{"translate": 0.06, "arch": "unet", "upsampling": "pixel_shuffle", "muon_scale": "match_rms_adamw", "lr": 0.0019, "nesterov": true, "final_lr_fraction": 0.1, "weight_decay": 0.06}
Rows from block 2 of a small model that predicts concentration at each pixel, named by matrix and row number. Rows with one number belong to one channel. Each number is 500 + 25 x the weight over its row's rms, rounded and kept within 0 to 999. All counts start at 0. Numbers have three digits each.
After each channel's rows are labels from the 100 images, of 14848, where the channel reaches its highest value: "top examples" is what is common among them. Only what is clearly more common there than usual is listed. The data: reaction-diffusion patterns (Gray-Scott). In brackets: how many of the 100.
# convs1: first pointwise conv (model.mid.0.convs.1.weight, 192x192x1x1), inputs 48-95
# convs3: second pointwise conv (model.mid.0.convs.3.weight, 192x192x1x1, transposed), outputs 48-95

convs1.108:487544496492490491493483504505511499474499488498502522483529484524498492510486509470501574490486523525529497498504452524466465483483429497494488
convs3.108:482471490487532499518507494487516554513471518478508467460498529499535537492527524502484517472478484481502534540484516541508456501558531477516498
top examples: embossed (76)

convs1.44:502535510529509564499528496500521524475486500511495485472456549475508564466481478504488493518460527498507515504510563463513499493518517505446474
convs3.44:472461533536461484495522486518542480494505504493489505552450519511518510501539510471545521508544492476485500486494483526504543501506520512522490
top examples: pastel (47)

convs1.130:494494496529509518504514515503502458543514486492508479458474506537508522498524510478483489498499506496496502490500521502527536568543472456516488
convs3.130:481526464510499499539493536524494538525426500494526533444526534504517517485546487506487493487491517510520513567528537536531489502483535506489483
top examples: feed 0.078 kill 0.061 (36)

convs1.157:499514476501511535542508513510471546511524514525509468506532482530489482521500497508500525509530483497499469506495556541492510504487472489517483
convs3.157:501523498530517505442515524477464467469509525523541525520525478523464485504492466466528523581454504530532500502514520472526541500531484490477496
top examples: embossed (80)

convs1.84:521475474473523510510525550460505480507484472446505489482513478538479545526482515469494526569497484492505480497522496490495494482507489463502458
convs3.84:513522534526561502502482496529484495529522480519493510482517494459528476493498479498494477506508518501529476485488503489501496488520491505492530
top examples: embossed (79); feed 0.078 kill 0.061 (38); feed 0.058 kill 0.065 (27)

convs1.60:501495489494520494466500475462504527490480538495498470509472469501527489489454513492524529503508497535491517476480471564484487491489500473479543
convs3.60:512512495511504538559482502498532533497526515511516498533529465505538532509518447480512509485465518501479499445457530539502530481510480468507453
top examples: feed 0.078 kill 0.061 (45)

convs1.68:501499512532510542509497485489490509466490494498527538508505508535542547504506532473501546503482469513486477515518552518485554501469499513501503
convs3.68:505434485515497493484532473547531453492460531513486470508472509507527519491526479491537515448485474501507495486505485530504489542533496508559495
top examples: pastel (45)

convs1.93:538467486481505485491514469468469470512515508519510495488504457511498471497489465463497497550497482532503486482526478462499497376487533511505520
convs3.93:511486522492534499457500497477507513494476484504522489513477531508491516510488528493462486516485491492500491476469491489503472464516522484474515
top examples: feed 0.078 kill 0.061 (54)

convs1.109:475498479492463487465513494484496487513493428498510499463526534498477495440497509497457522492489532505517470518496500551493529499506497482475505
convs3.109:503509504501494533495501489494521498522502506510490486512494485500520483466474469567525508454516493512497496517563486493495488485496497505508522
top examples: feed 0.039 kill 0.058 (86)

convs1.190:510510516505482508531525489503482533473563473509500523521484469501495463448491489496490486498482524487479499494493484475477494502484529499514487
convs3.190:500521501500468502488472508509498584497506495512490527498476474564507513457476483510473508487510514491495512470513504542504495501499516465484543
top examples: pastel (41)

convs1.49:492456501520515515466481485514506518473490478509505457501542546488484518513487488504525483528490496503491515538512526524494478497530495529499538
convs3.49:494503527508514497478495482540525484510504500478472477455503492533491507514535547505482495512514519481523519522498534502485495526511573509516501
top examples: feed 0.078 kill 0.061 (34)

convs1.13:491498521484475512487489497518474466513576502512451515495504485495488448551477507486532561520510484475488540476517477499505487548499470504503490
convs3.13:507486485484512497466498488465495467502498488495494500489493498496480433453503496424508503506496498503517482496501556496504492501470512495527553
top examples: dark (33)

convs1.31:504498506509486532525494508496512424501463511480480527508516478517471456491489522522541489508524475522513464559471496508499510502502497485463506
convs3.31:484517554494471495501528508497509497525480476481498504474481494488482521492502475461524504519476480485493508505473488492498557500521466514539463
top examples: stretched (51)

convs1.165:498520532496523490471491492449472516532508502491518513495521530537487484487504499565488491500495536505498520561497508509487494497520460496473484
convs3.165:522462534463517496455525527510445489466533508492488504506458493529526530541513512540497520484522516495514478471476529489502492508550517508516524
top examples: embossed (75)

convs1.45:513534520532521519539495505506496459492563514487443549496500498490540545499526496495485454505486486506483506512460497485498490482488506490518524
convs3.45:514531516485466519521537466504481414529520520513527516513518480494531504511498491520476539485480507533478503491493488516490494512496471420532474
top examples: feed 0.062 kill 0.061 (27)

convs1.47:503557490488506553492482535552514496532494512495486464498516466505489467532481510526487518493497528513499511479500555498499483500505480492522547
convs3.47:508498481496518490508543467460498498527469517523509495523505497505511529487510493536514513494496462511499471528503486516494498532488439493521501
top examples: embossed (100); feed 0.062 kill 0.061 (40)

convs1.176:499457489441499500498526480498479505506458455515508520522491498497486520483480511479478477564498485497486499499510496529506505507548508496503469
convs3.176:489448467503536518511492515501499485495419496512527501532482525499482489471476496477486514490565502478479502476496508487497488488447447506532539
top examples: stretched (53); feed 0.078 kill 0.061 (28)

convs1.11:510486514471439512514481504531489510516505451509506500492511508452505497514541513542529513514476514510509526487518573489513497525490514499528485
convs3.11:500529506459586503514470508470497458496486507509516492522464504469468529520520485550479464465463507503519486534507539546478495497498455515493497
top examples: earthy (37)

convs1.155:508522469524491521509532500505496480515508528496533466493494494552473465521501498460502471493492526520514538527489518529470477499463462504510464
convs3.155:503508562460508547512467473495507458528483495504529484494496543511515483554498501513498488476497525470530501476483494558488455517498497506544524
top examples: feed 0.078 kill 0.061 (34)

convs1.56:495489501518491460511529466461455474495466488504500497500529510491479504517484486520512489485547516514535522505496485527489452515498483458479513
convs3.56:501514525501506547488507456553506493455499524521540493475509507550511470476527486439501506499513446509522501485476488495474506529508409493530488
top examples: feed 0.078 kill 0.061 (36)

convs1.85:493473523503491487484494492454469525466473465495481502494463516494497508519510520466527481562500470503469499477481490500508522554488474466492492
convs3.85:503501501553557506511483499511546482515531490504499486487530469509478530467503494510511537477527472523532514519483513463509510500464521500544497
top examples: feed 0.078 kill 0.061 (37)

convs1.191:500504500497496475505510523439515517518493487492471510494503511492482518503497489562517494497527496530508501478488546471494497496522505486461435
convs3.191:513527519509500528533484489505525519531507483491488492474540493480531499533438520444477523526465491515501503516484490557534481506437505486486463
top examples: feed 0.078 kill 0.061 (25)

convs1.158:497486510497445551536492479529508501486556483510501482508499481494491504522494502496474518475467463480545533495486591529475503505507468476501515
convs3.158:474521531493535491553492498554514525513482465480496503478511520520521517532505453515479490454473477467469533488496530508482473504518547501513501
top examples: feed 0.078 kill 0.061 (31)

convs1.87:532481522497523486485512495485531491512514490498482490508467485493492518514494495473499494514503489512493463511506514505487487351489497501517481
convs3.87:486530515536511500509519527496508505485493501498490502492484470465484481495520487500499516478451491512513520486536519491501506496516462470472493
top examples: feed 0.078 kill 0.061 (42)

convs1.82:510450501481516556471514469486490530503539487499506519486460477489525476508481493524471509537479496492511499465491554487488506528544499514500499
convs3.82:489491487501459505472497500546497502509487560521533495447476544488555471513478513489493487507508512480505490494482487549477513528501522487505531
top examples: feed 0.078 kill 0.061 (39)

convs1.169:514512563483496464490515490504508535494487459511523535521467465494467519524463508454490494515499479519541491502478520567485490507483496506482480
convs3.169:486484524495494517562517510475518481502474481507469436539524487506496544507509519502520492546503546478474513494522490527506539487462498544498479
top examples: pastel (59)

convs1.24:518450478497523511510478501492524494443482511497478540506462553481486480512472503492478488486548513536496480545479535507482531506494490504502533
convs3.24:503482488455499503537501528460477528519475505503527511512484452512526534485459465504511485504517465531497462450515501496504480475502437438538522
top examples: feed 0.062 kill 0.061 (28); feed 0.078 kill 0.061 (28)

convs1.186:506537475489517507459490515537508481484522488514516472511512470483512501518506505502488496542478510487521486515515528479464486499520459493501562
convs3.186:508480466541470478471463502411486536517482493479508475515497472489534509495515532501478515476534531529475502527517494540470490513485473473502495
top examples: embossed (96); feed 0.078 kill 0.061 (31)

convs1.92:505490496511503496508496510456443507414514496498491540493511476489514534525511523451523501525510502512486454509507509506495526505430478518514470
convs3.92:484499511479498482458544465456486460472494498500497487566490487485513502470477561474512487488470476484469509468467449491505464508526540509470502
top examples: stretched (59); feed 0.078 kill 0.061 (50); feed 0.058 kill 0.065 (30)

convs1.145:511476510502518534495495493502489529461536536515520492492525475459508530490488486558512517557502453500514482549469490481540485491453496525502464
convs3.145:503516520498493474499561471541470473484483523501485489489532488491470474486472498470515537513441489511471461531521463491520509496482544526502452
top examples: stretched (85); embossed (84)

convs1.90:466486474522508490503486505431480512535468479484507496519476459541490517501484543481497493554519482491480478478485489484476503581460484478500497
convs3.90:521489517544469480506480499526483498477507504484496476447503511468492474484480453540512521517507542483516458511503515488476550507497475479535503
top examples: feed 0.078 kill 0.061 (40); feed 0.058 kill 0.065 (26)

convs1.139:504509487482515519498523462500494469557574486491511504526538544517549489515550487501506508472486511512506516507516499481478468499566490479504534
convs3.139:511512505526496518530511528546523514504463526510546527446509505491499513472513522491501511515482471541529523483569494498516528522460450503511494
top examples: stretched (50); feed 0.058 kill 0.065 (31); feed 0.078 kill 0.061 (27)

convs1.162:521489481498504495465513507534494494467540540492481496520479473490443469517505504508506510461492520500494491490514505476493525494508479497523513
convs3.162:485498484543525546489510507551544440501514475495503479481497517534459481481491520535499510546537485501523526484503481502514462489500540528469467
top examples: feed 0.018 kill 0.051 (26); feed 0.078 kill 0.061 (26)

convs1.177:482452506517462512500493488500470510512518518485528488482506526483494510454488488492518543519507508502530524489474482514505507497492511472525497
convs3.177:512517548486469521518516492522487484451589500524517503522530514463472500489512500501508466513470517528501504504491516482512512494486511505490456
top examples: feed 0.078 kill 0.061 (50)

convs1.104:495482523479481516561501524491520501523502498527514543474506495499444429437505491501500527501502477506544497486522499439489495491490518527516505
convs3.104:527483470542451496494480485484501530497414496498503509460500512478466412545486515504488506497475488485487508489505496462497518507505460486523498
top examples: feed 0.039 kill 0.058 (37)

convs1.164:471488487515563478526489478457496520503511536493513489506500488515504542516497504465494523515486497482488533512525484499466504499510508533510511
convs3.164:496546509479508497510515506513496481490481513492489486480499494482526392536506497521495498524470513513489509488500462464497513482560523505423526
top examples: feed 0.078 kill 0.061 (27)

convs1.40:521462514498626475486486524497499499482509463500473520519519521498509489500483506521498496507498507513496509533498509522505495514483469493394514
convs3.40:513524497488513519497532455500521443534498506506512507475519494507465460475466498495503483519505502509479532521465507494502457505508474493509537
top examples: feed 0.062 kill 0.061 (36)

convs1.53:492460476487466469489517466444537514484469531542517489503474509469518462475450525454517485527493505509474530523487497546509522489477510511475502
convs3.53:513534539488462472537510473556494508465485519498495504466529479497556526478489499480513486491496523484486497506468408546493497511494481488526476
top examples: feed 0.078 kill 0.061 (42)

convs1.114:514520513516511495477496518499497486512497499506498524484494517492523462471478514506507431499513487484505518476457486501503514499442493482515520
convs3.114:478492537458535493515520481512513519488512502507524476498533506478497519521469502503510486503533478491507510471469525525480500495513481503469509
top examples: feed 0.039 kill 0.058 (45)

convs1.8:516510503497465467491495483481550479515477491500484491504527539482503469493512498456538516505494502486502507504489516464493477505485484508466466
convs3.8:516473473494452470516499505441530487469531501494477502528474508528473460510519503537501491540504504479491486520495476504499465496467511498448524
top examples: feed 0.046 kill 0.063 (28)

convs1.151:502515511512511529531510499504485471502529514467520461501513522517484472527529542497483516469518511509521532498494540473472474501469492480503515
convs3.151:498460539491494500547488498432517497459508452502507449515516491510513537486543486495515489429533512479501534527507532538481488473441523517501474
top examples: pastel (58)

convs1.118:512473509498514473529472514519530517493564546500497497521501500486492454482482491527500517467503535509514486493518493505504504517502483523503514
convs3.118:505507447501543501489522490509538489461535504480524520489497471547460419485480516517481501526502472494496505503510485469520500505516541492439521
top examples: feed 0.062 kill 0.061 (50); feed 0.046 kill 0.063 (25)

convs1.140:497519457508492494458511525510494517514485494488498501514458495485478489499480510507511488455533508497502492490518477513485508518447482520525477
convs3.140:482460497503457504473480533520509515473481513497483493478510508499506523526460418531491493482522490497484525505498498478493519508497500526507540
top examples: stretched (63)

convs1.98:511516490460473466497491478492496482515498527505533504516507501515494508548472492507491464484495482512502500536508485500474505504503499500463494
convs3.98:507510494499474504504508509505501492570495508501506495491514500460510483490496512503491497498468480498496499494512525435499502502578501516378536
top examples: feed 0.039 kill 0.058 (34)

convs1.29:531449495490545525511507528492492500523539493512469529536488521493493515533535511481499501493484484497493512528431550488503512507524492511482487
convs3.29:488488525498500493486469497524474569497500477517482491488509502521504542504514533466499494522469467493498515513481476539519526520511528528482488
top examples: feed 0.039 kill 0.058 (62)

convs1.153:501516474548494502542492522510484538529525520502508516497498486451503518540449493490520504468489502504491477518520491510487499505520519503496490
convs3.153:486486538503464514498483462530473483546593490535517517505499485533489523522496501556509461474527537522471502484488450540491525489473550504472526
top examples: feed 0.078 kill 0.061 (34)

convs1.76:550482491479521514508518522456481467492481503500486466469519482523477549509494482464502537537512478502499500471523482492473491405527492501500537
convs3.76:492484487500528524471519479522499482508504514520512485509524537485538524496489490428523512505479448482509499475485502511512532505582523507488534
top examples: feed 0.078 kill 0.061 (56)

convs1.21:509448517511490538545501469513419474481489524526486486489482482492507465516509512557517533483531456513510505519511479482511500491484465529502518
convs3.21:491497508521486537519485493448505561445485496514516501518471490470499511470513507495482484458482530482484494523483478498479464507448501495489424
top examples: pastel (36)